Weights of a small audio captioner: encoder patch size 4.
Rows from block 2 of the audio encoder of a small audio captioner, named by matrix and row number. Each number is 500 + 25 x the weight over its row's rms, rounded and kept within 0 to 999. All counts start at 0. Numbers have three digits each.
Before each channel's rows are labels from the 100 clips, of 14976, where the channel reaches its highest value: "peak in band" is the frequency band that holds the peak. Only what is clearly more common there than usual is listed. The data: synthesised imitations of 52 everyday sounds, one a clip. In brackets: how many of the 100, against the usual share in percent.
# pw: pointwise conv (encoder.blocks.2.pw.weight, 320x320x1x1), inputs 0-106

peak in band: 500 to 1000 Hz (30 vs 12.5)
pw.100:492495512470511502482477511489550529484481439497480498503506493527486524522507507518545500529482520549479497467510480485510472482551509531424515550485516515488505511448508477516512542499509478492532477487535503505492475482527533524507531516559496505486491498522538489489477516505511506483509451498455531518496436473512512

peak in band: 2000 to 4000 Hz (58 vs 25)
pw.266:521487487529481500500512525467503475482507506510509492467508517501518496527492507489485517477505504496498476498506499476489493486517537478499474516474471471467458528489536478464530494510551505498448506510468510543525511476521536511452438513483497491495473537521510477537506508525465547496522507438490492511463519529535506

peak in band: 500 to 1000 Hz (32 vs 12.5)
pw.78:500502478471502511502508535523500475537509501515506487499545513531466494549473520510487517541504524531481510489515518537509527507482477516470497513512537496473539497494542466533480524467522485473485494513476506497530503462518510494478535508537522504445466462485539520464455547506552450503484492521536555551524510521490519

peak in band: 500 to 1000 Hz (49 vs 12.5)
pw.292:510496512494493510529470513527499552525500529498502510502509537501519471468489451537473481503519522529515512506519502507524508465485510521463537463490501473516488467521468531551518466513551430532545457504452505527486512497451487517503532494484495513498504470497492524472455515514516501498507512547512532528523508489499488

peak in band: 4000 to 8000 Hz (65 vs 25)
pw.102:464469540460505508482512460501484521503478528490481527521510502469480494479521480497546464510476515495494486477447489450468496511475526518436485528491500523510481460483525502493465485524462486474485476485477460496478463477480504505514438521466468518489518485448467504495450538481490499499483467518534510450520478483447474

peak in band: 4000 to 8000 Hz (69 vs 25)
pw.313:511487507518529547515509486481506487488480524499494554440504535495523462511532502559546536521491522539527522492490499538521486536529519482454565416545487488500544508520481495527503499504481433550529510484472538481468551515497537479540514488501476538516520496519538521520491520501494502519472468534491502529473524526524460

peak in band: 0 to 250 Hz (64 vs 12.5)
pw.226:485502488500431486504462476494513491498495500485515488481517525514451521547467547479492503490491481484512496497511500499517556528518491443505522500498500485464431486501500443512559490504473518521537478540452492464514506552488461509480482559485501487482491490491447494508547465508463516494539493481494484522474513489478515

peak in band: 0 to 250 Hz (52 vs 12.5)
pw.13:483534470482537453473525495470492525528523471528480474564479476508512520465452483488519528476509532517471480544488475503482457494513485501501496559487460497504472499462492476519477495464496489467482492468489494471515469441526487498498469488526509469474496491508500470495485507465495442510524537532534522469492518483474508

peak in band: 500 to 1000 Hz (42 vs 12.5)
pw.230:532525466514504472503515491474538486474521464516525508523514517534508545472516503433488512445544502514496519489525493484499506509505506463495497532473474462551479505521478503478532483480479507543497518491488546535535513503495497481482473481468487459482471512462496470509478489464445553519491500468489462479513488535531490

peak in band: 4000 to 8000 Hz (61 vs 25)
pw.309:507477475497501480479513499496508522525500436516439490498527473515503515519483489440490463510444493488503487478471517528490527512507468468451513523504477498497522516488523515482508514466502462467450508511505488511518498518474491510496471483508483454504448474482503519515525529470508505487528471493481486431489472493520496

peak in band: 500 to 1000 Hz (32 vs 12.5)
pw.317:487506499535502457503528542521527492523491488526568474516527478513476419527448511534483482537543518497501510476479493505523473479461478512519468517467525454506484491472437482510498543477506514556517512464522441468494526491531503496497552498506525528474490504507505459436521510502511473486496489500527471510509518529482537

peak in band: 500 to 1000 Hz (52 vs 12.5)
pw.47:469494440490548478480510517455490476479530499494534483513498517485523482502507521466487487499492555479539486529525549544472509482495527462541475555500468489508499498496487469515497466487511518495473470501524498493459497483494521481574487532523502519492537501535531510526469526532518471498506532519515505525496527532491538

peak in band: 4000 to 8000 Hz (72 vs 25)
pw.316:524504487548493500511464487488518569513475514503495509431519499500529455464501463541544463517457520521491471501511467504509467495492533499484553456486498490470526488536453474533519466529524477557516501494438529506478547520491523532483490484508475464552523497494472511499486492509481492515455541534469526514525508512517485

peak in band: 0 to 250 Hz (37 vs 12.5)
pw.37:468475481498497486499584498496519509477450516547491490520495534472503478504480479449507481518490519521483524488465499510509518505525499481521478506513513512463533473456475548482492494504499527507493491467493507476486486471482488442525489489489501419492536441483517520535496484501490507483494451456516515484562519470502423

peak in band: 2000 to 4000 Hz (69 vs 25)
pw.178:517513477477503536503489523519532508521516552510513475508504487542492514551496575484501517481498505527524490546521510481527481499515490509526513533450509482473460563494527466495519494569537533545490485538482475514524454487506501542496465529555548525505486517546495476534513482530512498507519529503481521531486542540482484

peak in band: 1000 to 2000 Hz (52 vs 18.8)
pw.161:494480479495476471494505502522518440515527518495566491482486513517514471533495558495487478545496502485523522493534553480485502496456531514496524541481539499498500567497520507521480512522507509532500483491506478487534500479506496467510492520523546532457511552516486522512502473530516499486524501547502472501506518527483517

peak in band: 500 to 1000 Hz (38 vs 12.5)
pw.67:505474528490488478478476491511478440473516497475493493503547507485476470483503488538480487501548499461526535529484487513492459479440511498532469495513498513481498533539473522506499465487481527487473529479529489532488541491515545493498510473509508510510511540470495510448534516485440464497516487471529488545513559524443484

peak in band: 500 to 1000 Hz (35 vs 12.5)
pw.52:507454504462485474503525473464509483485468492553450498549537474478514522513505476495503475476452507477508483501523461476474465517480473504535476543459471524521497468488516493483529479486523537479444485429505489482505477510483505481484468488518504531522470486477506483461470496500506482523525524461476498491522490505545477

peak in band: 250 to 500 Hz (27 vs 6.2)
pw.151:510488486495504484508468525544542524479494461480467469498524484469489511476476494451474469482490481509496494455450522506466483462491497524463515499521450546521512506517541515512541489452521469507492490458471480521527514472494503514478470503512486477480487516514510492454473462459469536501490503482452513454481498494524486

peak in band: 0 to 250 Hz (62 vs 12.5)
pw.299:494482514469549497495537453491553547518492522473509480447525481476501506520494507522472529530500522541536488498502492500534483569522498513519502487487504486580451504493504481483475558525507540473494499525532488488511497489534478567517497540522476495529483488520479484505480470481534491491479461490497489503506489508512513

peak in band: 0 to 250 Hz (45 vs 12.5)
pw.193:520461487479485503494517474480521512494505507495484515527512486481485518499500510535488478475493482519523476447515517467451470481506488533511475536504448503513492498504520538471495495488517513494492457459460509508496515473486518438496499447471517547475492519505471499462489487494464546466468483499525469444488445460550469

peak in band: 0 to 250 Hz (44 vs 12.5)
pw.188:459540505500557434499497504429497485448517491498497477488511509521524493545483522509489524534510505500504489519468500506467546573531451466522488498507518501509474476467508494486493500494512525471481516566515535455508515529515489503491481551468509496535545536490496519511532490498515503493520527482489504532503519515476529

peak in band: 4000 to 8000 Hz (51 vs 25)
pw.164:501524478500496507517532486515494508508454484519470492502508508500470491506524507489501508485499504496575470508500544563508523502526503499455476518537484524563494503503495493548504528508496466469477465516508504497494498525484490500497523526478445462497500483537484558507511474525517493483470467507510518506493505508519538

peak in band: 0 to 250 Hz (79 vs 12.5)
pw.41:493498499476487500479493473483506526490468459536488431493530506495524509489482471506481493493458502477468517542497468512522504508482445473483496522489478528498503496497490525509494477479468525453506523521524513540530532528486526481470508523443488488521449536508501472508520481473495493495534506481484470504523495511473470

peak in band: 250 to 500 Hz (36 vs 6.2)
pw.61:505496469482530507455507429513524535512506513538469477531508510487479489464510466499516501534531494500480487476447456494523472527491495438487461524470480486477535487499445510469513519435469493461457502468504512525551497510491548500502479513530477438498489494501465487499503551499488499455523500456535502481531518513468501

peak in band: 2000 to 4000 Hz (50 vs 25)
pw.259:515495483502501475502531501495506518519501523521531506487504520553537493520462520514537543464492505507482493481581482546502530504514477502490519537490505475487504488464509529492501505493524506506514495491470552491527491486500519553468453487527518534519489519520509494546484537515448515468521515496481482486494505490493523

peak in band: 0 to 250 Hz (38 vs 12.5)
pw.231:502445483470525488487548473466516509489489489508479493502480456492482555490534480500500517508514492498515498475497482498461475567494488498493467494443501479494478464494526481498496480455519510472475478444490473478461531488489523515509453515503517506456528523516501470490448506472494539520494548456529458494515452508523500

peak in band: 500 to 1000 Hz (31 vs 12.5)
pw.77:509525507459507508497513494519519521526506534461480467514563482492522504491472510480493503525528480456484477550466470529492475549562461492474518525488520518464490481517482555532541508508502489519522457487492508488557467558504482546482490496510492465547443509482461528504487466501514488475515494487516508498487536500465505

peak in band: 2000 to 4000 Hz (51 vs 25)
pw.98:497487504482496525499503489502516531519482484484492522472495492501475559467494482518537544485565531494505510527496496484516495526517530501493495493453461500489461465511450469517516483501459472508490482493498501517520498499522509505502528519481482492520499460509488513484457506509522474514507483489490574513495489506465468

peak in band: 500 to 1000 Hz (61 vs 12.5)
pw.8:497516526487492494492506536491471471499480481470479512493508495496494514535543490523492466529459505513480484518464503528461517477514505503491532462527519513499550477522514494570517475480508471506494518511501496490496505490551526499482487509533484507493524456527532527546486504486508503497519498556458473521509508505516500

peak in band: 500 to 1000 Hz (68 vs 12.5)
pw.109:539481513498520566519495544519488516490466544507478534442521504492493485525517476488508512516511512509463500521541489546549496514528543495482551467507500472509498476510447460520538528506517493546504488496524542526516497507495541522533520548484440498506527443521497495509487498512519479525547463508471522521493518493533506

peak in band: 0 to 250 Hz (50 vs 12.5)
pw.233:469492515463477499503452452503499498519465515474488528509539506459508536490478476508521473496500456492502488498466497459526508527482498484494509474470496475520428487509511497497479442519484503512519497507500465518554457490502480528507468525501453477493520491454463480499499512488457493536530481506500518431478450495484495

peak in band: 500 to 1000 Hz (31 vs 12.5)
pw.298:535520473499486484485469513527510461538547507469469497503544511491490485502459527454536491526539473503492482587457516516503463488474494505474503502506532496485492458503490474534510496489500480485503495502523527523541493489522471476522531483510490440493497488486477515484500507506513452495492484492547486503467541505428511

peak in band: 500 to 1000 Hz (31 vs 12.5)
pw.14:519484505472534469516533545502517529535513484514472549483557575483533490470501539462494504506537500470499488562463493505503506469499500488509477519491514491499491453480505446520530498502533524499488503499509483469518498491524506460515465493511533490517517525546548517479527480530507471494500520475540498485469559513503544

peak in band: 500 to 1000 Hz (32 vs 12.5)
pw.114:507487473530500502469496499496496509468510472454472501517496493480490513508507549473477505510500510497508505492478561497486470481493518534426489498543512506547522505512537485515488498505498466465482460483520486490500468491498484429518518487491513493481472498515506481455503483493508512490499483502425490503502473455538466

peak in band: 4000 to 8000 Hz (68 vs 25)
pw.232:512497538495476482491478562512445497475493489510490479525505530498493495517539492514459480486482506503502532496487500506481550461525492505545518493501507545500536484482500491539509493442502485481462521499484500523489476511510474483487491498487487523495495491486532525452530474485515515510525504514502470534498528486482474

peak in band: 1000 to 2000 Hz (44 vs 18.8); 500 to 1000 Hz (36 vs 12.5)
pw.209:533518520513494519519532508503579516536486512544514473543532491487510496491470499510523502487512523558509481470491500535506511494513491521492533505482512509498494480487515516536549531493530503515508487476494494552549515501538472545503510488519468491477488530556547490490506497500507497495517471548501529462534463461502523

peak in band: 4000 to 8000 Hz (83 vs 25)
pw.74:497495512508499494506495493477509440517429476479508499419474510506530470484508450495506512501517451506431488486517460498488501480482509515453491493447492476452484463497455493505531472530544487507485474478463515506486507484504536527501448475517486502485527523535519476477490499506473518474491489501480504523441519538523505

peak in band: 0 to 250 Hz (59 vs 12.5)
pw.270:495498509472444491528522501487533532553474471524490450503486525472452543507444500450448529485523478520476493534464465506486531503506440484484508511487496495493479478485527537488484452501502519527519529521502507474509487525510445542473496481496538410495469494518493505517504478501525492495512542478460512476474481459493464

peak in band: 500 to 1000 Hz (64 vs 12.5)
pw.29:494523503485539516475517526469504463481491532443516468504481506489487446466523509523468442505439484485539469493518509512495502492556473543453475473517478488483469471489496477463560529479479482460467469479512464495489512479488487497463482492476495487465475475552466484510472481496471498497510470488479481459501490470536521

peak in band: 500 to 1000 Hz (30 vs 12.5); 0 to 250 Hz (30 vs 12.5)
pw.58:476501521545494509496504511530513485480498539493559524464465534486513474492511483514501438464467524512514505501518521514513518504443554553482493473541469490507513506498479458482492489491518477483487499509465504479485517492443495485513512523446479509481523486507458484539503501529482465524490464490543509526496523482492504

peak in band: 500 to 1000 Hz (32 vs 12.5)
pw.81:491532508522435511498484498513538506491475492469514487502508488476490481484502544488471485481495475485518523466484532491498515499479530497444505464547506515536495510550501458505518491491472459516476482471520466508529496523490513488490479502487520492484491491520473498508500492507528495503499491458508447552502476475500501

peak in band: 2000 to 4000 Hz (50 vs 25)
pw.154:525497538531492504497475519508497461470456509474512487518506481514489491459528524490499528496483445517499500427541540465493541476533504536491516484502479518489486537507498503564545505519524467505529465538471503505528487503474523491507472499510501499485513468536511545528526502544473504500517453526508530507464524511474518

peak in band: 250 to 500 Hz (70 vs 6.2)
pw.101:525514413488506486478484467571544506527518475501477507493496501528560478463466466486524460505486501524503467492488474451545522475493480480507480515474519455474489543497464501493526533505484522484522477484510509522543492502465522514481483489506485500450507531481431477535502562478488507472484501518529497455498508502517523

peak in band: 500 to 1000 Hz (49 vs 12.5)
pw.222:528525491513531500518502496486506450481493509519543514502517535503502452516473529475491510482503470483524507514502495475498522547468513479523463534501513488471441501525503485485508567514497538501487511506496482496534491480484495506482449503431535488480469530508476477499503489500475486496513525443515499492518537507489519

peak in band: 250 to 500 Hz (36 vs 6.2)
pw.275:499466491487478477491496532558529528535482492489482486506507477486492507486450483522486473503503504547506468471526515518528490487462466523480514471484487506487493503513495501513513480488517503487538522474465457459524521484473451497489499521485524514467445489528521497484503476502511470467450510494497469474457460486517488

peak in band: 500 to 1000 Hz (41 vs 12.5)
pw.262:471481517512500494545514482483495542485448512527478505472514563533457507509526476507498465469504493512507531490502510509498491488482535509483538437511518485528501483519439442489500502532509485533508512488500530493537522489434506489504519514484457476516520456481472476472450508524510491505461494527466489517538520511508499

peak in band: 4000 to 8000 Hz (83 vs 25)
pw.113:499523488490475500480496514504494500508461515486473506472502479453491503523515499478447443472423446500502490526460493492494526505525506480503510516525447539539486501511500508495519465494482487495506511482510496492520524512491531512492465510505468503523513485506495515507494463470484495492479516474465485564455481471528444

peak in band: 2000 to 4000 Hz (57 vs 25)
pw.227:485492515465486481507474511482504494513479491478508470451498550492513514467501498410471496496524504509486496460528499513491544523512474512517501481502529487478446495482536495506499514509522518497503473497515496468466486495494464488532512494502532478489497505545499513493485474555494506452495502485431505470442440523497535

peak in band: 2000 to 4000 Hz (51 vs 25)
pw.79:524534470494488526502466464514573482490499507506483467478546503531496490529503532530499524472520480480461495486503505503500464507519496492455492513506486510453489533498510488487531468488487477506467489522474500538570478495475489543499413488477497504524489484479467470553488506498492497495552464506523493498448513500486496

peak in band: 0 to 250 Hz (48 vs 12.5)
pw.143:473482486461527531504509454496521510497487522509468515529507531477493532478529502470474519475507497479550465485493512502486497508518487529492498476511502488508498508484487495512500522498478504479471450462526493506499488520486430504503514489497507443510492473533470518519484501523506551494507484503409494445522462467533493

peak in band: 500 to 1000 Hz (45 vs 12.5)
pw.162:490537527468533468490512531534511502487504470510475467501543496508449504478512489422490476511533524503433483577471484517495505494506472536504486515484497474450506476492468488509508514499483517495455492509512476500494477499534492522488477521492488476528474468488478502548536511496505472507516500464551486517441566467495493

peak in band: 4000 to 8000 Hz (50 vs 25)
pw.244:487506511505505503503534530497480466514549496531502493522520490473592485525513475476499479472441469502501498504490502510500499508511515489471477536486470511474515518497527526492468524497502480492483521488470542487495511495482522525503484498522455498515488490502510522525515537432440486492494470471481485508460520536525477

peak in band: 0 to 250 Hz (30 vs 12.5)
pw.307:498546503469493470493460479490506465486529478465519505501476515522513486525526512450485528529497475478508501471520490501498537482514447472474507504489547515513477511497528514521495525521471481488486492515515506499520500497510467479514515504462521478507528539459494511486472487514517509499560476509538506448477503531484535

peak in band: 1000 to 2000 Hz (61 vs 18.8)
pw.131:475471513472506471503489473467505506501494494486496506537520502469501535493516473493486485381488497500543500530512495485518530525485505475490516496520399512560474512484467518532456499481487462489515474538451507470480532517475496468509497496473477504511516459491489521495496482456492519469513439490506513515503524487548465

peak in band: 0 to 250 Hz (49 vs 12.5)
pw.95:511510526507492474491478451451504484448521505491511522516512488493489514497501518491448524488545518537504485506536488449484514532470496514564487505513508527495458548484521517461486495500492559474467495522506513527509474517505501481522483474493513535504466509487449515492522449489499506479502489504518474469550510506514485

peak in band: 1000 to 2000 Hz (46 vs 18.8); 500 to 1000 Hz (34 vs 12.5)
pw.191:463424494497524509509540500519513493536526502559488503540539516500483554503473477508547488474481496488476473529510520485512483508452520511474495550499475461495495442501476488505501474510486492466479477447521485448495489501522527491503491457517509471490514493495482488445467490495500494511516486532535501473534504467491461

peak in band: 500 to 1000 Hz (30 vs 12.5)
pw.68:558507496487480516508506464516512468500474496512494554534546508523507515521490486477502508515490500564499484518513581476500475494511519505533515489466520501510536532512496475532491543504489525526498483506515511499524484505535493520503552515521482522503480505508461529502510483500511513483488482529505544500563515485481504

peak in band: 250 to 500 Hz (42 vs 6.2)
pw.157:489499456514450467473497485586498529539507467528495529514475507535500532501483535478523465449476466492499483500501519449534501472486501458490427517505458459503480517494481479486499533487528493475519502500485514488485503529469509509524481519491445515492475508506487509511499487491449519458454535502501522513497519512508518

peak in band: 2000 to 4000 Hz (50 vs 25)
pw.165:496510501495516451491437505442502471441493439464531484489481524476488485516486523498467539461499487497492490500488506474458507511540500517486482522514502506465486503466513519485518524528544494478472508506459503498496484501494493513511435491470511493520501509486504496518501459507506527501544509456530498529480522498467501

peak in band: 500 to 1000 Hz (76 vs 12.5)
pw.219:513455486503520508485495480509492478501531498505495498505496519502517457505510497512487497505473503479477508484507503469480424528508502464507489518479452451498485458509467542462516477448488523465481485428527485464497508441505502468529446524504507507487507473524463455488464515484491524557471505467527481507499485478494523

peak in band: 500 to 1000 Hz (41 vs 12.5)
pw.160:540513515474491523529440508507518521479514489486509537504519513467506459531512495536512503439516504458519501521493518509528488529520494494454529490485456453524490455504426544461553488535477510534493503484545491548543494515557501521511508531473481500500514489522499517488440471504498494559521513455529505489488534520512518

peak in band: 0 to 250 Hz (33 vs 12.5)
pw.158:466476518485527434501513543486489524512465481487482523486502512493449494533478498483458486487467485522541474496475538523485547517474481455536478507518497538543456490505512409523455508439501504499459511524538438492515501525530449508507442553490537518512528509505506523484520458510502501466480548515485508483501508525496512

peak in band: 0 to 250 Hz (47 vs 12.5)
pw.152:529517490501549495463510484504511518490456471468511462492530533514454472470493484499468518499487506532514505498475494495487495511476495499520450490502500501497474523515481529445506527497485552474481490493510467527523509523494524466456490463494519536483470519488439464519547506495509523522528483476477475500518515468502528

peak in band: 500 to 1000 Hz (69 vs 12.5)
pw.42:486502518490492524501516510538521528530480540522469529508498499479524519470483474519533509497501492487475500508483519448556495474472513457503505511500505464481472493529457427509496480517481521493540482471471503459485454505516498523534497522513493531505502462495484519476500509488510476459433461512512535523474496469526492

peak in band: 500 to 1000 Hz (30 vs 12.5)
pw.110:494504511497497521504479534481519479488499503465475509502512525489472495518533504502509475498468451470519500527449511531463488508456554443465494526510505522498498480517501474486502534473526509512462477502492489476503496500495513506482421506480501447497501492488495494489496481487484518489483437430547439510495555491480477

peak in band: 0 to 250 Hz (84 vs 12.5)
pw.82:512515474478520471503522514467502495533510495505473446531499508520494523468424482481486514491494521549477505527517491521496508539534453498506480521494503463529436534486493523499506516481509505487501506473517510453490448486518468489488499485510479467469451483542504478520482552477502462507487491471496493519498496484540492

peak in band: 0 to 250 Hz (43 vs 12.5)
pw.301:507491486510503529472508472465475504474468502528475500508488550539531515495499467482459497493523533500486505507475454490464523511501485499557484492468498488511491491519498525435474499457491554486438504515520494513479487520519507480468503485522529497481489527501495479493524509487484500509468504487521482509528508494504467

peak in band: 250 to 500 Hz (47 vs 6.2)
pw.89:463480506482525493493541477508506527536472500504510452501490475456510471524467523473517452519496506550503464486507493513504481496482514490510536485500499437508537465464488475495450535530509522480504504447489474453495522534511527516465502522508502443524509478471483452469441523496480487469493478500454514476520487507460478

peak in band: 0 to 250 Hz (40 vs 12.5)
pw.304:531468504458488493502471504469541473504504448494498480478468492484509507476492476484505538489492519503485503494508487515475515487507479526513484521492512513473505433448515469480534465497535530466480479443493441476490483457510477513500453542514518506487522536502519468486458498499503455490502531470553481522501487496476502

peak in band: 500 to 1000 Hz (36 vs 12.5)
pw.11:513496531522464547503522480545492478502509491486501515521485519498439489517519493478496455492450471499498522502476530507527512518507545479511496484508489513497473517490496517529510526470499491494493495527501484481478493533472502495508499509486452503504498471524482554487574482492504529512474473467493487546491528485495530

peak in band: 1000 to 2000 Hz (43 vs 18.8)
pw.261:511498520481469513486488524523505517497490480478527517486504512502503486525495521520488480520512507507494489504552515511522528477468479522504512487481549535446475512502544503502499535514514495532501512497497500546511486460533468479477490520503514516491473521514529527490487470510515505480493483500494522480464522471497513

peak in band: 2000 to 4000 Hz (53 vs 25)
pw.12:474522494520538459502464493467490448482500494488548523453446505502482509560494554562490489504484489470549536487520503490478528503507542531495487495506513495486465509516525497479497531509501493492494525541486501480500523495529502505447497487474563519521523525532506517518524490492494512449511535478497487469470470535485522

peak in band: 500 to 1000 Hz (55 vs 12.5)
pw.189:505502478504497479515561500510494508522498500569478530509476490512509524509521507458500489498518516463490506512485534485525481463485480492488527488488479517496500498502476517514496506524495476526487515455491508501508494513504487433511531458483485467512499477500522534450522474495525489525514527515494516470508504483505482

peak in band: 1000 to 2000 Hz (42 vs 18.8)
pw.43:529488420527497529515490486450521518468518496510475496493518491517483520504519511511521585483539534485530511512515509523492498487549484456513497508519467482505518471516502512511566503520479518492496495485492544514513502485496527502546464499508498512496502526494506501493507556528487518488533530484579541471521506491471488

peak in band: 2000 to 4000 Hz (56 vs 25)
pw.218:532525479493480511502506513552515504523523519499513462496484493507539514470445505506495532481534512484477483488562517522526521462523489513488529550472460486461526481533502503484512493496494491473543470496492573487523487471563495489451484509575531485509499506531521519514484524512514473520444504473493560480459488476500534

peak in band: 2000 to 4000 Hz (53 vs 25)
pw.53:515487482488494478507490528490505511495535534503529470499493517513534499477514489459494539463565466499488463492538504489485512513534530550487499474482476450477498487504509529503495512510491505498521507493454570503501501514505495492479491498507489430531475540517508510533476545508445494519487510477456530449498488466497520

peak in band: 0 to 250 Hz (51 vs 12.5)
pw.30:535513520475506474480512531460483530502481451504509492497460496467467532512503481472456469477498480524486490522481480503473531465496496552483467515491479530504479548489500529486506495454500476452464546470436471519485506496470481515467471467478477495477499496503514510506502451467480496474515519514501488514447509507485497

peak in band: 500 to 1000 Hz (66 vs 12.5)
pw.137:512510512510525488480482503479488504536513453513472495539503540503534540429503505457504518494531516527490491504501505484477516514494476534514503520511482483498503524507527514528510506520509521492510503476516512498493456481511468480504533502520511437477461516506505445500497506497513503519504486513469515442503495485484499

peak in band: 0 to 250 Hz (87 vs 12.5)
pw.240:471487491450517449477496481491486491460506484490510486547511493469487491463477504464525437472501444489493500539498470516492462538526462492477459531487471446492475424453461490488522504424536517451474472461513475480485456487481470502494487524495492482499526496513491462485448504499512447501495507478510460469506526468510478

peak in band: 2000 to 4000 Hz (50 vs 25)
pw.48:487510476443467491504513489510499490490497507518548459481471514527529495441417492491502541501552515542510471510596513489512512512504451495501483498493489435482512491473446493503513484508512528489531479465466550496503479495447548495495448468513509541524466478540522504518457494537512514521486517504503513526516500512533488

peak in band: 500 to 1000 Hz (32 vs 12.5)
pw.254:458460497512483499493498549509429450501513520488504499514465504517503511519478499528490507477495479513473508490499481473500502479500493459520508476479514514507509488471497506524462504476505489475505514488478491505468466490535493482484517518497496515488470484520504533499506510518507488458489463509515513508495498500475499

peak in band: 4000 to 8000 Hz (59 vs 25)
pw.281:457493492463486458489441486492479444496537455486519477498466487490501528536491504570493530494529501522491469519523500450492522486559480502497487500459498500438473474480490475526500486502495491461504463502493520483492470493496528453490475492499491510506500546496521478493510490511496455472524482539499521566515509445468524

peak in band: 250 to 500 Hz (64 vs 6.2)
pw.306:529502491503506484505516483560544530516488491498504480516491497499471501493427465482546502542483492504478495469491487446561513434453499502504489529524488497483486500546486442439518518501484502506535494488501482491484503517523537523526509486530514531483480512515495499463483471485435505446447505466512543461509464468501483

peak in band: 250 to 500 Hz (32 vs 6.2)
pw.132:553486477501501473478512470562500561535501511523514470492542505511511503496477483477539491531522509525486473505513497445491465467503476507488483529478496455513538491523468465504516522484529494459500457473508524513528487495488563496529498525548466511504486493483501500477484502507444496475483545453490506507507540508481531

peak in band: 2000 to 4000 Hz (61 vs 25)
pw.146:521495511491484502492485486486518500495506509477503472509501507521467483523485566469483522456474503520531492489492510499522497482543499499498507529478517490462479525486546518482531511549529503523501491527459476543526465482493517516477423486484479498521499490511505480563494515521514499522506497453497487562494513510477513

peak in band: 0 to 250 Hz (49 vs 12.5); 250 to 500 Hz (27 vs 6.2)
pw.148:509518511466490476507487521511506481507528490477460480467492486453484521568491501467441510470486512506512489494481521533502490486514482553470491481508450542492505482497573505524492479434487469486475449482476502500479462500473454477486452495461480474519515467488516496504484546463498526518547483485468475481469470491520473